From a checkpoint of a small sound classifier: num experts 8.
Rows from block 8 of a small sound classifier, named by matrix and row number. Rows with one number belong to one neuron. Each number is 128 + 32 x the weight over its row's rms, rounded and kept within 0 to 255. All counts start at 0. Numbers have three digits each.
After each neuron's rows are labels from the 100 clips, of 14976, where the neuron reaches its largest size: "strongest on" is what is common among them. Only what is clearly more common there than usual is listed. The data: synthesised imitations of 52 everyday sounds, one a clip. In brackets: how many of the 100, against the usual share in percent.
# gate: MLP gate (model.blocks.8.mlp.gate.weight, 320x160), inputs 80-159
# fc1: MLP up (model.blocks.8.mlp.fc1.weight, 320x160), inputs 80-159
# fc2: MLP down (model.blocks.8.mlp.fc2.weight, 160x320, transposed), outputs 80-159

gate.10:157111088165112166088088091137147109084159116095178107125133156140152166111142122120151083161134103132197138137166087102193079147080079109114141076100075136147109170143103115095142152131060065114130159118117106188106175118107159171159132116
fc1.10:139187137131177044121107163185090120152148150193138143104148088144125068072132127127142169147156126161124086149102138201072180121126133128127111142151159126074153112085171119124114086117102166099138093123203121086142121125124105128139120107
fc2.10:147133134109091105119103171103161140128130129087139098169146181155161143165155115116145105150100093094099149127182102116134132186088022099120157124119088112139118165197096143118150118155129091111175138116063138111070112111112228155135188094
strongest on: creak (96 vs 2); household (96 vs 18.7); reverberation (68 vs 34.3); text has "reverberant" (68 vs 34.3)

gate.15:151126137154120139099098108135137110117104152100124197096097164043101052145071114154149147123130159188098112135098162060136123109135129114152130121099151091124134157166106134108124154159147137113099131137129112115154141220169107154114157133
fc1.15:111126120143135130162089119133099127101186119162134060187136163118132100061088151135088143126095193122196171107124088148129135110092109116128113098110117128121185153118164190174096136129106100114196151107132123146151125156102134178098098151
fc2.15:120101077133158150101124136094070195134136111107159162150080101130134147134160163110119143156194137145172107156103123183120092138108113129138072176120101097138076154111112130140188130132176135162106123162096100088124112120209136030115154073
strongest on: creak (98 vs 2); household (98 vs 18.7)

gate.145:121125118146141134154139186141109128064091170103183156090141094100122154139040089122108133108123180137136128096170119129183106152167137163139083058113150161144073170146133162135086105135154159119137111160148045147134134158136136113132165081
fc1.145:135139118084152117075100053127113183165171131099087133126056115157158114104218166107152127137164039137134152186110144124105123100092093129144176174141146128065150117110118116131188154154102091147093135124160156080106078132108117114106139115
fc2.145:114167194148141141205212233193108146120131134149185146083091156081136128151108174104164166055081103157137087173140110136168133127151159102109114098141096087108084160141139175138140097093126114090132089146133084141120191105148086103116110116
strongest on: helicopter (100 vs 2); machines and effects (100 vs 21.3)

gate.64:120120077119163081117113164098099165092141117066185101123143131144108181140141136092159169156141093156107145124138119092183072087132160112067114127147169150116105060142185144077130160094151206081117150175041076128155115191151110134130136157
fc1.64:075168133092160135123140219070130179066166055054173119108163118145085163086186128112184156104146096129180131114119146114161064071122108131143093064153194155143108112120192127114169120172105156103119170093062095126153120191185147146102132154
fc2.64:109142066093089075072165111157181135128111113145115116181196096126095153220141144125133189143145179113206131141088100119100150116120153124172156157111126116133160117133122148043133126125114102112148159166135152171074155148065095133122133102
strongest on: people (99 vs 15.2); chatter (94 vs 1.7)

gate.125:132126152080147099167105066117077156179092107084129192110100157091117118150144133161135115104099110157158172128153132088138122146151140139144134128106105098100102134144123110121175203081156131136152195197166078146133095145153127169120086130
fc1.125:172138125116141146194148124105176133113137127159101088141132095152147184100104045114149119135123129083148126133137096185140128129043138097119133118116131136144131118190105190102151114218090091115112119069104132198169170071121205104133163088
fc2.125:158146141142112188108146151111151173078096187161143133091171099108177079104154135179077122104097122131107126067152106155193138116173147117134126115147205139114172109116151098118101101080144126101133108120155153121129126097064139070111100112
strongest on: creak (97 vs 2); household (97 vs 18.7)

gate.134:105119114109101160133114160117108102135179050086109172133128117133119161112113124151115158116087091189183102140142117081098044141148152136156111111143119122169116122110075134142145132104106139144143123102143126101093092117120118101126216087
fc1.134:129107154172075136143115131129152167137127172145094074077107117157161120131124144143181123120107185138139140135097161209140178150132082151060049131094079160156141117133137159138151116156106104058092111140051154215177127101082141119122083155
fc2.134:163144153120177112209131092122168091125118128108100200093077104101138061117099145105109173085130108173109116114088115070126115083145121125107103081124111130125162161144132143138125184092135105126118093117179152092046119057160101139169143130
strongest on: helicopter (100 vs 2); machines and effects (100 vs 21.3)

gate.173:098146154131130159162143135123079164152210140094113178122105096113136139149120065145110168150183100126087152125074155152091072091115133117193141098155081110115106116168108086095038178091152070124158127123141107111158101161162124137162144087
fc1.173:115125188099159162176082145157146138136161131103099143033101118149157101118133164158144109084119177058139154104082100147099087205049140126125129111154115126114159159135135155188133130099103114108102042132143099108212119090112134103091100147
fc2.173:129061085090145166122159153041136202146173179146088165120165207116111083140093091173139108111128121138140134202132129084111079130180144118160153127126127160138112125113146175135100156125107104133073091107097154136172177138102135136132079109
strongest on: people (89 vs 15.2); snoring (55 vs 1.8); speech (25 vs 2)

gate.259:127168129101151193103124093162107142066113110127111095126127157087122127142164141125201144127100128114156117089091121077097097099123025154188104110163140116092149123185099123134093157151010175167115102125182077168138113184096123147124133099
fc1.259:124156108137069141147159109115137101076141104132123107070103158099115111093118205164190104064143110088120099102104121087121222137168088136121171132144154107098084163159092139159147175115110120168146144122195116102143096146123047131171162052
fc2.259:084120128119190065138141181132114147145115162120120149161162138174157156129076148090072148104081165199122129149138108212107123116086171154096178124111131102075129191116145197135141060112159106091151133129153121132101137124142120146184089139
strongest on: people (77 vs 15.2); footsteps (73 vs 1.9)

gate.251:140148105122136130143189124132128119120085118158107179113128126111150117149117108120136154098056128156122142066151123132146173157187200125094109079098064133132118168145157105106083098094137182125145105107126086160151208171133112142115190138
fc1.251:125094193095125128089069087119162137143134110159090061162147153139166082140212096145140132184140119135193139119124129145081145133079111103135186164122114095098132090134128170150171174105101112137099160133147144083106118132138151127092064138
fc2.251:162215116130180157133180209161107107129122161136161163102098127078124165125085101128150163099108101095155122135130153153200159152157185129095102167121080065131122165094195098156145116111156142100153087084122097148126122149149133139107154131
strongest on: helicopter (100 vs 2); machines and effects (100 vs 21.3)

gate.143:072159128088170140124123097132113114114078120080113175174139123163196153078122134108046130088133136105138098106091149106124146122148134167112114172174169114094132114075103150185142211158100166134125115147109092158095146129124132114072065108
fc1.143:121142108098153108124156119153143096131168111116134083184132113132140106150093139133176138078170137064128168151152103093123184160125147136111130151113160137121150120117139098124151139092107067075161179088112143172089189109119152108159184102
fc2.143:123138136080124176123108182164112104090140142109161133160112182133143113131130148114062140129137129100148085174171140134122095172116143187161107105097126090108113153127145095107084065114176098100163084072134064182119128133143146142164069077
strongest on: people (98 vs 15.2); chatter (97 vs 1.7); reverberation (68 vs 34.3); text has "reverberant" (68 vs 34.3)